A small image classifier, trained from scratch.
Model: 24-pixel images, activation quick_gelu, patch size [4, 4].
Training: muon at rate 0.015, batches of 64, held-out accuracy 99%.
Data: trained on scattered letters and digits in many colours, 8.8 epochs.
Rows from block 3, named by matrix and row number. Rows with one number belong to one attention dimension. Each number is 128 + 24 x the weight over its row's rms, rounded and kept within 0 to 255. All counts start at 0. Numbers have three digits each. After the name is the row's rms in percent of the matrix's.
# q: attention query (model.blocks.3.attn.q.weight, 192x192), inputs 0-191
# k: attention key (model.blocks.3.attn.k.weight, 192x192), inputs 0-191
q.129 099:145141117144146100155123183151116160155096077153112166131145131107095098103095165127112070140113130147113121127135176131110136104133137124159150105080132130147160063160094143111083187152102105073109171115112136121113124097116140138142123147142099157166136118114124131103138144148137130120147099128120135143116106105073112088118137146141071146164098119089150159188132093122152182134126131179138093116139122114113109144146136140138103131136159144107164132118118128112131134089126128136124091125133149137119108151169122122118151103131126096135104145107127144157149104142110165139
q.130 085:172126155128144206176116140130117125096178130149168157111120070098126145122065147096139167144101110094117142108146116138146145175123126094124093128114113106107181123123126105133139112140115130144145119170085121098115119145107098154105111116119103145128128119095117086117137121159163136156148131127111106129105125146127138166142123157154136110117156147105139084161121091174152112121107110139141111139141149136093101115116175099119135099104145146118147104132135109096124112130108149088126141118110123110122149111155105146144161119112145134077195113173151090132145166101102122115
q.131 099:156112148123152157127150132175155139131157112144129087175084127143112134122119131087095094130157163160103132117140120157113120077123127096101164119140137070109108127153099117085184087134124156148156118148132138069117137108113107142136116115160145118091137110164137120126118164098096161120131117138123106135082116084118102150126116123135092163116114099108130094146121160190099126123133121132120129127098115126098125125125140118171124154154175154143137143154164126135138115107132145145137165093091104113143163115145144078133129113179149132143155095125144154102154175125106166116
q.132 103:106147122118133141150134118125146124102128104106146112107066142122150160137119163075112143118117167120110104123124106128161150112097153144158158127176154110105062145130171103092150118098111126128135106162125141109089090158178119100127132100099150119125136143128113102119151167139133128140135133140124145130102117122168130150178140133130162104140159098116127126129129091113143131122110191099195094139079132165136134117095082140111134170067095116081123137094139121142146134134158156123132172118143105112156155106111117128142147091152160141123143131100126113114102165113161132116
q.133 093:122106101106166161113141114121148078143162112156135096126122139082127128140128127121137139112129096154113123103155140143130117162146087110161155142121140090141177137084111174125114123108129169161119167159114137113152121153146109160117144143121089062121150158173120132185107116128122086165140145146127127129142127117135130128084144130170096133147155186115167128164137148124105129160104148146111103113156110106139119107133115114149121122118143133117103130124193142081086153119125111153108098080093081135096124105143124134112128132100188093138108149124159104098112099109117119137
q.134 092:125160113122148154114195119158139147163106104119089133146133110083108121155105160081173139128097145127114141111125106137130086104118160143103102095160117111135142114132160112151137072155154150118137153136114123147109114112159130156113163117102076143125143135168152125123133154161094135179113123140108140118088128127164128089139109088107121092107091105096126121109123106129107116110082132139153146158133133048155120148113113124157086113128132127083157118139139103091116161124158137155147121132122139146132110193158169124127127147158133143141146169145118154143115096151116103148
q.135 085:104128121154073141122103110110089135139124131143156130080090117133108113125097101114131158132122194133118159119144088096167136169114158131129140144139141138146116151140110115119152124080121120173137165158143150144125100109122154157161057145162123137125086111123103134117144141104126086137144149134120138126113150159145138107204106122078087130140115117174125122127139079118130161149147154104139164122137114134108121123077162151133141109128132134123166121125130137139127112126146145071132090171116084153173123111150168147119146128115098148132136118135116080144113165129133120075
q.136 093:167094142135125160151145134093091117161150133148105126111136152110098126142146140145132119172133172112108119149152177093139140155156143093127144119066108110123112114134123148119129135127124147145091136110084086148138152186110144120148171101121144204119111090149143175133125118125149143146080136104098108116112126139106069071115170151137130099111135108167140189144156124126139139108108140144124127143130160088124127142131126132153144129167108137154108069145123127136127154088134079097145130084086109102104124136081120123110109141146139126113124130139105129152113136115128151112
q.137 091:131121103125089145121149121142135120192153137176112115151112119157116091162118120134121128160094116140166100115144131136138173147123100100124130110122108168128061150159113124125132129170104166123139139108154117138175130113147148170108096099133155069121133162126137129140121088097103109113130119141165092100147123111113131097166118137151135129120103101142109082090137177139107128150106120119137155112157101107121103109176116115140093124150125153135147080143102120100134119150133131143160139141121140115172142128145097118102138187118104140120112117047114101144158174155148129153
q.138 093:098081134119158094083148120095127110084129111148190142139153154111141095139128091135134142097122101101150129122141101115107136198122156132112161152135094120128134133104118188110121122152097127160132122122137135145137125104127134155164137133147100108096155098114114124129113093125120156187121159102145160167128127101117121137129173126143129109146167121122159114152122148168153112112093171146112120126109143115111119149129137131160138154149093072103177178094120142106106087104143096133108122160120116126099092117140138108106080143140109109122140145175124184111098106148112153128
q.139 084:126155162120124143133104166133071102127121130112098125096120073140093126147135132130124132131104131147138161109126116158129089181129114120125148080187138073159121127121118143136139139203145155129134137126083104131110155144132104131105168166114111153113112138145158171158110128098122183127110136150086148126129142140161139134140100160118160094137132150150132087109084093150142130114165092112131123105130106117116139126154133140090131109105139163157120153101132097128137087092090140143133106127119129155123163100087093163111161130107126134110074145155103172144120104123091135122
q.140 096:100146151176139092134099145114088122135140124078091119086150181129108139137161144071137103112127107158126132100157159161110120168151131111099140146145121110152139068112149146152137122151088107179126132151121137123143135132129108108145154123142143133113157090132150112135106120132112139125100158136142114144097172092100188112157106096151103108115176154149127174137149132149107097135085101148098107150127129136081155150117131121123108150114115091112081093134135121112144117157139123137141084150109121106151129130146098166132108175140116126153114092148100127151139149107098173164
q.141 075:143121110141166111149124099065148119091111149074166164117121160135172106121136137158158100145084154129124126137118149142091168141154119125146108118089090168134089101083147145163135115149102129103083108138137145088101137135160153127159140119112150105070133086169090133148098096123104130118168112135100117146090198134088102108141128104117104145106129153150080139129148126161121133136142145097143131111119139128171120144151093171143143147162121120121143137134137125141140172136154096119144153123126141139107141134158139135112134153111089081100160126118148143146113121131145103120
q.142 096:072148132179082136110152134189095127107124141122091112113106143125117164117094080131104140103149139138156132123080097132162112098138137155118113140136106165144133153079148100107117131114120143155145121151183150149127112134117119157111109098163161126114095115144127131123119138149132072133141165092204141141075147154125129124140158107110122135142106094151110162137168106114104126108135136093121152121158130141103135160098141139086104123087125115115132120138118115114136140125113138178128138172117152139103138131129088085126127150125148157105140174139120148147100197135112146117
q.143 090:126122101081154098105147109097166168134101136162125130088162115069103083132097107135125100160174120075121154102141091122069145117080122125123104112139120144125132111118128140126163140132166137120140091135120136118136151109134135108155129150179146146119151157163127120092129119120105103131082164166151107125131149105084134170132129091122117149110126137098150113122101124146101133109142168141105160093138127148197141130110155137171116130120131124151148127139127081160153160132143104149111101128114127115119115169125154150164124142136120117122170138125105141100159080131151178096
q.144 093:156129152140157126155125094139136098166115153135146126130121124139127046124108101179140087139122114154167180081101120130098157102115163113147129153125164138126121143077133152107194161125157131140120111106135158089129092090158117100130119085134134156125166175119142168137143131135132143098089101076140105117140103130098107102154137128180103132085156127092159152125102105146113113160118120132127123110117141165082125124134133123113125150133113126140091099143138127086132155127149140128124121167169137127114143117103129141121092121137144154139119120104142131170102063129112120130
q.145 103:123096111140142145097165119131133123106182102135149146112136156165129099082139127139157104133177154138087143137145097127108090112160147129129145165122153121083159148106158099144105128136142129113076159102119083088105113151130131120169147171121134148155130115144118136094143149114144110125141114151096140150154092094116080137111085153190122133143137104130107152106123121139155167152121148145111102157174099114149124083158106152140158108104135112106077166153110160103118123131154148165104116108109121163134091107116116115120135132106120110162114140143155126062135132100136101110
q.146 095:113118151120111119115155142129110143127137146158098134134138152118107136131090117131166140111152137154129072107120086129127118088099151107144142162094130140088096147106114155174138146129130148153147117128085125131125104141169143124097095095142145149105148082163160149134118101150135106098152154148125165118158102115097139180103081203145125135117131161089100125108150161107142132121107153154131112135128137138138119081168138136115144105116100144112140145107136131098118123185132120182181079116119082117109138133139115108151120143114166103136150137094117115094081179141111124150
q.147 114:126133120136205129163180122121148129115088141163127103097133100112133145132142118133154142138119120123129086108143090135079148119157156121097097158120092191099093126126110108098095124143098118118134167122098140165146110122133128127115111153089127136118133120146117092112103149141182150119155168146124136069102187131122125116132139108120125122113171157164083158122144173106161198107149104138150139154118154129114128120099126123115118144129132095121115119113158114136101156146125133103104124131122131125107102094146106160176144129103125119176127119152120175138093111143096089141
q.148 108:109148121104144114110132092185118090114112086122143146117102146094108122117152142097104103087107119157140132146103114139122120165129120135101109166161132140100133166151114102173130149163159170100156091117106131148143147148107155130126141101133143140110161118140100129155140165099156137149144153124095178095128111121150141099134142150148059124120095149158166125117100128109149085167098170099136120163087161131167165169112095093132123133108132140141133087146153103166135160102119116168122127111112141105151119101127163129122088135126115125109083113065133117132117139151134134131
q.149 102:081154152111086146062109187134136125113096118107105140132124114188095126109093126120129111145139141106122112111133147132112154097132073127169164103106142118128127111146103181137121123106129130145125144149108129109120122182121111139078166139142147080151118141132145133143145117124133128110163147107144125125162160119124094122185134152121176160134150106102117123127147120140121149070117156148184115095131125139121051149141105123125115123087140138121112154153105121119117148131110096116113137150139138145157169165106130124117152131121095186094141134132133072125160112097148135136
q.150 106:119095114089124136119130051126164110107172120119090146136126117125127115112133108103139101119143103140134129116172123156127116116118084132140110106108151154175094136104130133141128133099146140135153181098072161048154149132127140129114150144125122105143129100123136123145075140155110126140101125158107094127106100093138141130122134122099100179142156115136120154152111119147151134152088084168140097129130142126125103122132158187119192114107126117099124154163115142097133123167160148137171150087157128109139114197125133107144139128145127117147136143171118127123148097106122153115
q.151 117:128122162123134071170103133114166105103131126162115167130129102138104097111173125179109153126107124131146126108127071112137136101166155137131114134153096105124159112151127102104158160175151125138138134098090107165090114128139122164146113113108130089125162135133140127121110111116156128125162167154117129086146084114132142140145146161120130134101156118105111135138109139190118068083121112115165113140118152088141114127104121143139177119106110121078123131110115093111136106140109152158106164156156154155098122155137121123094142144144080100142090122121127122107129172173115173137
q.152 093:123139128114126149131093136154148129115108116114177098122066152110164139141108095076152129087128132121147146109123131156169063124155108134140134109143101123134168057149120103120122117144135106142150144146126138106141146094179145147121129086115156171164136164124107129129141127134129138134141143104097144129117123105120124127151134146120061155145110135109130140142150140105129118119085106159110116142082133147103152139119144167111106100179125135123125138106159158144169089114111127168065035118124103135125093111124129135124142119147136108174149140127139138121122156138135158168
q.153 114:113143062107112117126080116186173139093141105102080127175110107120096082122134149136151161163149124121114132105118077090140117152153094183181113158101131133102146132145107147160125141148127089116136125119092161132109112119119121136130168146134134128129081156138130128126114123127151158155158135129126157132113105114074134119159106116146078112085128117123082115098117136118117132131139157119149138177098114103168139150139144121120102137100125091127098075110164142150113142097160144147134144127158127137151151138131118144139114094143149152169139154155073119151142109099123148144
q.154 114:120089122058114136199093089134076126139171118112112169134106144152164127114117085111130117141129123145108151164149149116117083121130103125125149129125143143122105136132123140168124135085128104101118120129130138147137183127132115135169144135117100145152108131135122115156148104147116136144129138127088105133127100104110135165115139117110150132122142094103151109118141072155157091138101162151165167104150078113114140129150123120107126116177128115175098123121102085119160075125155152181162113099138155159129123185144144125122115127119145093143129148143160073116136111109134149096
q.155 098:170168154149148147162133108145118093135150129110158085136105124143153110127131173102123147115147093134137103184144102119149131130110125095153091145134152146125095080117128154170130118145148106124117112090160088101161135138152128088152112095134113124124124125196146132168126146137113138141132129121137153138147165153117143116091121122103142141124125133091119087087133122130152150160139089119144131104087151098054102108110116127126095120133161103094117155082144135117094164116161118141116130144086140133121161131089115126157160103100131099150146166160169148111127115140152072125
q.156 099:129130103085125090137114107153138161131154154152133084150114121120121106126114141142084120150163139106137129100113149111127168157096085164126120091143142146120145144131168109125102109114187128155137105135134154108126155137110119103142123141129073110136106121140160137139090077136098196129135163157147148088115154037117146118155134091143142125121114125143126135155125109123114137097081119142122119135115149135179113112135124179131100129123089110135136136101158109105088123103108100142166140138111133090119090140129137107120102138144179124142196127160134151130143131172112143140
q.157 090:093103118168095106170104166127100139102158168141089115121162169130114140115148129117138119126130119105082133138112135144099108164136155151095146080148110143115129134143146156104089128140147124131157161156081130121090160149130103121129128137143088145141064105111144097116087128163113109139130127164140132113126074124144131119133138136101120086130175106133128100143169104132125169149126111106126131112152138143132105106131115093173139099107148139151096140136145129150137097146158105080145125168192091115143133131099136118095160086158144157095142135094124132146161153150084106157
q.158 098:109134095186109106124076143152137124169091137115106139127125114142177158146161099113148107124129120150101116100094111128141108140153170119111116081122134131143156129113129190099134163106147074156099131142150074088163167139089130123108171127141118087092105100162103134122094118116152145133145100154117158138097154112129142150130086121100109151147129123147142119159115135152153110123143126122080157134124079175101148089104112115110155149112123143149165134122091126136116129131109125105174137113141159130163119168131148157120150076115109122122170117149120132128121136134106164154
q.159 102:174110150138137156084125088130119132188119156152146123116146122122090157117135106158168117133111151131161111173160142109124110130132122131095101099099124151111087119125118138138114136107146167088159089101128142134165084147082130138115135135122118070107150100117122119132132157134152068103162135197136132112161112120131125143165153169087097177152134131125154100124152151105142116103136095177151109139143142115122111121094123170168103086151142084117096126098152120110114150119140127116113120129137067119108137165144124117141145116095128155138121093148154143128121135142158137149
q.160 100:129134095123116107132103142102149168092164115145149117147127135113078138118131120138117146140111100114181174176122151106156119161145179112097150120140105095123158122112104143104090133144130107128142110136083086149067096111164106136122088109141155156112113134131144114157078097145096147118181140093171103071136124115126113135124141135139128114144140112091099155145124167151163145105117114141130119121151132117125148143130154097157106119139136124157102161122142134030169164116144134107145113114182115130117154117096125105132119106156123105147148107121152138148147142135108143139
q.161 126:136120149087168141104104162163128153105163058122121166107145160128141164154120150160157086140146112133097079152115107122080139127115107109094154127152103134121100135114125160152107121123115144125097106150130118123165116140103129150121148143100134139131103132143135115116118141129125119133152101116127110168124082087161109126124157117165146108125110111095145116124100105103154174111186129105108165132130116165133129140134116129114114117134122149117143107114093136100146136135164114153172129108159181139160045121117142148151141142067101161076172114151112143133124129130156095105
q.162 118:149140118148139121112140151127177120098119114128135126137123156104125114138102098177134169100126122093162111135073085156115144137125172094113142204143118135133106132149133094150142139111169120077155142118079168098107154090108125118126136113102111141090128164139152110161143122133122108122170182150143156131076148130132161138092110109116124173148147160136148158093093111102119156137118153140150085141181138122122114097137139131128134122087107127132104112125105105120129162119131107141117123128113107107119112051131112125115167115110152140179135113111151130101117119114167142158
q.163 106:115132159153095134189111130116069120096142148141187092130142116177117135124157127114131079129133178083100152179151108088170129140133153136156090125153114114140138112126109126061144148118131126147104109137108085095123118101151130153164121119102154150101128158096158112115109092107088134092133120134145071106114158138107140126137168116112159132114123093152108159174112137165147122097155115151157115119089150127120116140105145091119120100116135139151112141131124108090171110133106106159119158111139099115140134144141151143112159120168153124111130147148116177102110138127131139122
q.164 106:150137159105147115157068091149149126114130122118141109120127122127118124147141134162153147136153111142095134081125100142183118172190125133151181152143138113105147104105120155144126115150132124098147148160121145161174076155142107140098115133150156129152111155129155105157168152119101141124145134133140140135166126121123116082110118137085119074106127120098149125129153113127128187121152116096134163128091181105099109107115113127166125123133170153139139102118110083127124092147138142083068088107139092129120161095096122106131127098133143140109130109159080091149119128132117120118
k.129 093:136106099137152124149129147127122162150123101078123167149091146102084109137127114137113121119137130101128165139154145133112134066117138164121143136124084132131115114119096092133156145165078099111124127109121086092127114163129164151127135120145120133121092116108125135118141146124158064121122026116079164145151092147136136093158130120106137141140159136104109144110126137093145149147131115135160129176159130171149122133131137108124154133138079125121114122111140146144163184128105109115140102149131144111163166095083096136122137115127148112132133114084183166143119133138160131145
k.130 087:118077163125093118151084147125122162081123112135111128075055163142127112136122134110111149137124169136121161153120128123084159127127093119125146086102164143080137132114108111174107088115119161106146105167133130136112129096070116122165123157146156093140148145165130139112123132192152135125116124112151133158123130150124119158104144092122126127108117155110136084119119130114142174137077101156140126146121175176119142143095123106108113132136122110123131136122142181141119114130116162156120125134119149103160129092183125123138124109096117141171147162085138171120103150130120126128
k.131 093:127149113162136122135119102143107121120160139138096134139095138110153134135130095126111088094119154139085171164157117109127107139130110093123134128159114154126111134144121149112110056163124129151148103096123127165122136160144108150154143122111144127116151152177116143122156131078127111178144175155095131120105102121110131172119165124129115171177072092120076110185151160139141162140123099141114127125115147161135154088162145106143132123128130136108093101071121124147090157111117124158126137158133127119087153111139137151103147163106116079108158122128108122111143096152110140078
k.132 101:132100131099118111123131157121095103126165195110134094104112127151146156117115128162091162096167141128131151127108110149163131165134071108142151099126088151160156136159111149126117125148117140148157079142130153144131113109150110092128143122142134131068137139143126115142070121156116162146105143098131084116102128136102135107186152163161172146134110079091141110106118110123116106115157134145150138139092148149099174140123128149125146107122082099142135116100115129105138109144138123121163185150114050123121129120123131140164139124149125172129120150110086101116102134125114145106
k.133 089:157162145122125163137113090120152140127145126143117097132121117163146119084149114137156134135126102124115132120087103097134119112085135140147126124133140111140107130132098081131092099140143169142092138133171132123161153147126094102139101139137137114110154144120140164147121138170085120132113123147119135147105147145168143139124149057114113156109136122122105108128122130115144130144110094109119142157170119127136133181112125141151131110147116070120119105094170166136159142169157145128145084128144124137093129147140114127087104135109098112050089104068130202159174103168139146117
k.134 088:114173106091125162129130075125132118140119178115119127099104151166110109111083130108169135151163123138118135105135147120139131079148114119155135134163119132129133149083151182144177124100134113142082140131148174170117083093158143146119145126110075125144133163120108111120057154124131122163160158120156109136128094152115133134131082096095104120143147116106144148114138102127087130135097131098141097117164063103160108141101107130134161153143145116153155121126089111142148158113173161131119126147095106113118110148132131135133135119131093151159118120134127135171095159116136154108
k.135 082:085134105137118102105106087201113133153171083147137170088150173138101158194104104120128102097122083112185117096124134112148122133116123108157116125095141118084144097144105106145103106102120104138118164125101105157138128127150132115120144177142159152147114131112160149156085120138109108141125125111136119105133146129120111148132149128093092104135123102115135084110156136127106103122105150118127165138106133183121147131155127112130126133114074119167145136141141142100113146125098117161157162118091124141151104134102186148179106139110135108139169138156158113130144132144119171141
k.136 094:118106127137138161135156135126144162119157124127147118130138105132109143167121090129143097127095119091041117150088148067092086134175161119146097141157170130132154102139145140105088102151121128100134137120145105130145138185146131173094143124145109155102124119106150151101141109144116178128104169135117136128145135124105091126145123106133142122115151102116094137124133178147135162148110143114148131104115120088164138124089128115114114168110143112145181120165153127109134141112103072061087165081130137116128140123115126103128134129123119150149119083131148155157110147162139128119
k.137 103:157169141150122130114109111142184120122150142162122102130106109144151096113140124106110107174135171124164093095147176117133100113125111136156119135133149152098177130103097113119154098151100125110135129124148120135118134110135166113127130116148117120185130110167109153098170123118132118133140114133134135113096142115058130094066111126117121113116157103169135103108140109184148143123109082149110102143159121171159113122144116124138126151113142134157118174130127104107084126119103114141100081084110180167152107095129116130135123150108195118126134098117117101133147177128097147128
k.138 096:125126112118127157148140104114115105085124146097142101152127152082092132088161147153125155140119100121151153104105125111148120083113138160100114131141143130090134166148152113129144098096167129096068186168123148103151149124117105100086126130072100115131177077129091121121105153158097124128129105158140124153138152123144145136134181125093121117124115148141082172154118147155099146174118116101176135159117125141095174138162140121081125112124119151108136114135105146105169140134164111107147108163147129110127139117132161108125110137143086112173116113130132146146134079141136147127
k.139 083:149106141165116125115092107108127150092147102135133145111118179096162130125153135096096149130134153123126114157133123128138116138115147106134075097122155115111140131110162110074127138105129140120112140116120102081099146133171146123137142131144150109123137155092148159081139117098165130132141129179138141133149100125104123141134051088116139164148078104125151150151110074133150096134161180119097140081135103079087114156105105135106153142107109133106135146159122127173153137144153106152098121133149152114163127156157134179160089126105139141131109124155124150107180126149099123127
k.140 096:142137170173142137157147084131129117084142161139116156141121144147108124123167159167175128134139099115106075164159115136122129110095142104095084087179117158151091108106144118148163126107136163128092116080115128113121143123169119122076145105145122113140141102084114130127150139103108105134118113130144131087139130145121094151117101178155160140206118093134105139138128147131120157153112138107117169136137117138143094116115085149129119137137132098116113098129130162092158143113108121130149100097113154118094105125126138086140155130162136108132186109112099116169148127117103143098
k.141 077:093160119131087148163141142117101135169139138158117164098140100127129146070100135170109087111147150115091084137107146105155116150160122118133118109164117128157141102131127131130169136131142159099121107122106107152153102158116149170095136111108119151119112127086094135149127096081136161126165101138160087133098145124121114098111131094155154119100161155143125101105151165165132129153127091154137126139120146099074176099145074100144124140148139157123141110092140125093109137103130120083137130134131137145102102136154140088148110133148121141178167110112127137125150110168157168092
k.142 091:132100137137125148133108124128107110124134173162115099107136116139100129199117125120105081105138141126149114109147123145167145136113140146108102146104118113112091140122146147138115104147127123131152154120118153144118122069147093094162106110176141121151120131130172093161157097067101131143144099164134150137145151103094164106117112161100130162157128116135085125139158130115152155116165199076136116125130110148144124111116128122140091140136122137110192112085103142083118130145168152160144155124127109116107100158125114113170128091127159096117132098125104127173083136126100110157
k.143 092:108134068116168151125169097145122092112112126147125134134142119139171137167113147151138112133108091136120092113116133095133128134105132162109128129159118160107110121118134134133141146104136140185093105142116097135127117116114134129114144164079113173124134152094081141136105131171103191121137099124145126138076141154139129189111097086141140107129114155141096112115120133172114096108148164135145099181132150142136124142129145123139110113184133166085155119134091096145129129132123121148154128134127087103141137095130161152134116140116118093136150168154095114122163094129124078060
k.144 095:141090100090117109143087132098151143160130101127148143095094159107107181128116126124143118140111155117095110127114130147074152137130162148124118134111158126158147091130159118104144120124128102113166127121093158104100127125133162072083171105105169096152137085124114142187143111147112166120072134082090133151139121144127137123121108152115105107118085076136137107125117136111131163152138089137167119107126153126122179143138093142124142132157159128123126149134121130108131139149104171124175167127094124157133122126134088118110176130187116125156136137140164106136149149138100155116
k.145 098:138136139121174129139160144091161120129125134118130129152117157168122108111110127121123124127125097076125134131086119164066132144122158123087097173143154163075127171147147102134140128118167143127090124090130129125083107133089165121154115143130147118101108137117147107144141130116099109100119125153122087171104175140080107119157136128157163154132154099095101132092109112138112147164127122161127162144117107089170122135097148147104081146158130119149099122092130131100159076121120080149112151133164117131160111103143141165144129115142151100163137103143122099135134164112179129114
k.146 103:104124118136165126131181125065107085074116135124116132147140124139134144142078146117123097088158103072109133108126141100118174118105107142119094149111118140119123127093101132155099146106143160188116130161116161122127175124146119081107103104129097112144158118128133112148178128148098062153161155133143109148090104103097139131124112120130151107155116132117125120158109133150116136159134172152173145077096132123144094114122159136127151168169126116130162110151113147140147191105125154118091177133132119142082139130125123129132146116135152129111156140130105157145106130120129153135
k.147 115:119107125135089094116136129138119126159143137134111138161144095098108096161116120090182152094107135122154138138107143156130167118148142131092096152149141164110097129135105103091117152133127104081155135103135155175133136137103104129116090093100125122146131138162075150114150143126158114155088133129118102143136150143163099126134085113119151116137150142167174148122130123117144150144157121135116118182115168125130108148164139149144147111135126079138106141146138109191156157120126105164063170129133136165112137096122121150119115113116090138130073074109080117136110092101122131101
k.148 117:157176151132157125180103123135168122148095135101133096104174171098098119135109133127108148109120111138100160107125165152145106106117110112178104106143113149152120173137143150125116097123131144137151150149076132151148090169140117154105105167101129136122167161123130117156166132150130138173125132118123156059113126132106119131093131105122088116107089113151191121136117144089104139124092147116126125143104115098136139151157131160112143181114095129089122122091169109146131144077141080125112167134149113096088158130142119114138143130120095104122140105103155102120125140137105112144
k.149 101:129129139162132139111112141142139160159111089131123128145126147146129127085141134163110134123141118123171158126120166076104124118092103146094159128095172090142115097083114164119134146112096140131126129172157128121149100142159162130087089122120090142135096123145156153100127110120127083146121127137111104134155133148109149111147116125145116110088184133141089125121112136149139111079174124118137125122137081168144086103103113070121118092120165146129104178153145143066121165179114183112157128119139133153139119144121149145086129149140113102116161138150101144123158152126103154137
k.150 106:081129120084097138107176128141124089120139116126125122123094050122143137128126095174126112086128153113153113151144160096149121177111114104124146133137161166151154147120080129132117125100111113170089139083116158111128115112140172099163125124151122137137146120122115119149126134119120109146144137107108065143112084134122137151137084092112138096117156121122114118136135141102161143108099167134129143144123132138146133124116086109088098139143149134074170138132129133126118093174121118135138188149179114156129133145147126133129143118172156087171176098129163142112126154100142142103
k.151 114:150117127088135099136154122130129132127113136152125125156115093096130055106117110154095147112111149145131116087147124116103150111138119159156116154155112099125158172153128129173126108169149114153129160122108143156071117101072115107111132106163106133101121104101102103128114113119138087152124168135145091099113108160156111133158160083122108147154108101128159140108124126148143129135098115170152156140096100131151117138101147119163137120107188119136113132121136137160123121128135180082137170132137108125065138118093145167105147085147110153169130137088127146130126148170139145164
k.152 100:133137088131162131154174137155112157082130096123136130135137109082139102126122156112081089152117171167146159154141141121119113143184127120088108113123119113137142149128148106135111132119115155090114153161159121149086137128126166108128168124128115144141135095060162114117107105102110137131101121148159153113125102141140136107140134192100096111083095144088094118176109150122122136134134129108091122135128118160112111118157167141105169132159135126156114103113074105135118164109120131150113146124163142097131136110121134165130084152149127098120148122152104083125136130125165120195
k.153 121:124100118136161141102105130164129141128080081112158162135134118098134121091156102128149158135102124158119156098181149120096144100177147142126170155147167102148124157124122101108141094129142133109105127126099156149109091121150158122120117150143115173165116126065112163109133116154110148123141148124134151139083061164094110148127137090182069104120111133146120156121155123135092100105104138107129104113119154132151099180148089094147112138136143152116147119141126118120141110121119086125124135174177115160113132099120164103131169130150151109110131114134102093130122147135115127154
k.154 106:119104132084157163113115124151124150113107175128093117153122132126143145084135123133110130155109118162132107148128127090147142135129115094158127098139184115128120169090131156163150105100138114131110122111094106123121133126125128121171106127117123112107155136087134166104125114153147125061122184159144067140139112114126118150151121151113160143116096143110106148167121101107123150147121094162087123124110156116093119097180097141077161124144123143109099164096121134080120106158133074131115115147133141143120148188117119135133143110120119108157156168121190166149133111138164112136
k.155 098:115121106098174125188134124086104125128065122118124142135110100143064114116134116131113139095110127119096144169133091168091116131157119124145144089085151154185131091142114131146166169158108083143116147107164167154111106132108151132151098126133113115130141135132095108165105121127111122130141099128109140139111137127112139125125084185122132098134135137118173142160163103101118129129111135108133093083151120146088148160123103147155090143141143121158154156123125111139115145109141087160117139106170166143113106127149129118129124180086127117134140121142086102143128128137193122116
k.156 106:150127125128168097069157118100174104139090129139143104158117114131108133168137123114140147095106153130098106125169170103131162110142136107119128112124134117169163129144135153141083159147105123151137106158139116127166115131124092109137137187102081093116121137084117096139146108138085140134150156108127134139135106069118120169143134110102101117101159128159121129172146098143150102104137090091132098148124143158127135132122125186124136147109156104067134135135162121135129074122124139156146112126144128161105118125145153072139104141147168103154094109112112136143137096152101172127
k.157 088:105151121182123072107087127122142108160170109118128107108161118129132145152131120157155159126135129096114100165088137130150168146164119124147130138143137115122132139129131123134146143106110126136106113127083156103128139135161101176146144096105092158105139127063130146139087112168178098163133144155121138152157096141142150187098124108109119126095088148101087137129103077120104093112094137120095121146125158132126079165090143100139159118119149108134099154118114132099151074142177126122164111147123124140152113132166137121114106107115120141139137155105127101145174135131142111169
k.158 098:121169106160165113138112159142144111112118096134117119169130129126127117144118143112161136154126127126105139111110138109153123180184039108122127075154126092131137143116130173121132103111084117141142116138122131115157149110092110143104179126148120164103140141117142144123094181087144127105102123106143152120102110116145129140093136146110098107132157169087100160135101165104142118113187117119123123151091110138138142078110114117131141151101116101164138127135153157088107108161105101158171095143131158156108083170148125148106087147136146154133138121137126115116112102101150153111
k.159 094:103158133111110121144140118117122113139126132143104103151137121136089127115100141068126097137097110116122120105106131156147140134104104113111128146174170172102120088117105201114121141122167136100137115167165118153127118115120165128125106100112090121172113126118115124108146173108130107111119133145068108119150120172134175161085133096126154125166103132135126091107161124166139112142129117111111107121110108170080146147108118114135129163197170128193146112162095133132133128072156147146141162126167116121127124138110135114102125124133128117115077158107124105115109150118163157128
k.160 093:158085073128124098091142107121148132116164139128127175121127141127143112141161119159123127115126129117156111139137124143125194129178110141095160111137135134122116130130124165104140145084152128121140135083113128158102097065159110168144125101145152120137162107138109111072123103172123118140128159144126147097166129128149093079115132144139116110142108131133090131110115125169160146098135118133124131139106126120136124141132132115105177114145154147125117111105134078121170104171144225120126144154137149115146110076116060124127112117128116135132122095126141074123152114135160105125
k.161 123:127097133159128108108120144142171116105123122180147125186135135135143140074135116116118146138134109137134094136112153091110164084091153144109148111088159139092162119083120117119126099110143095110140120103120109137160138134136113160140118142126134105138154150150121139115137105138126171113153168144136138119101157106150113146120149123130148099152202130115139161102135154105145140107185101115136099077123148118123089166078137134101129170125062081087148125152143120075153149119096086152157123116102154137140118126110107112140141106123146096141188111137122139130154127115158110133
k.162 122:130163131138141146131110143101112110117140119128106155084132133144151127154073169140149135128108080097137114126121124157101113103157138144098162180162156140083122145153124099158142146098127154117161096104102112151134096113128116114102100143116119132177161141132153126142150117111125097193101149126091143134067119116128096100126126143136128125088117138137124070152146118134138157107128154147113128144152130147095108098132099174153146112135146113133167109129153131155108198127152155118081161134151121105091136038136126100137140144110158130123136115116096133108145138130121093152
k.163 099:082113142166135087125159133084150138152115102163171109130125115158134136150179098167145108111101115085098117114160146149100129141160094155164122137096158110144165113145136146096108096113131131137120123126144108160104158092126127111089117150123132151112139137124128105152110084175133151111146082120168098142144151128187138118146127156140146144140152080107125150112153112111137075105133165132111135098130116128129107082126151148174148106101169132129116140123094061112091142130145174123155134098134133140118143106127109153145083116140113126110139134121184117143103114100110154144
k.164 107:133124070137132151090057152155120126120135102130126120148129122120110124163166129117121120109165154102145082152139126100086111101146138140155182091116147111138100150122121093152133143140144128099106148125161163161139095151132127129138159107143129134116142095096103160128118122162135095125095151129112178137115132136113138111159128106111112087142093068153150128117119167134071164123121109085143131111145144114107094173130118112118129141144167116153069159086118112155127153138126133115120129138141148108117098159138156167113122115062152135122145134125121102160176171110165134130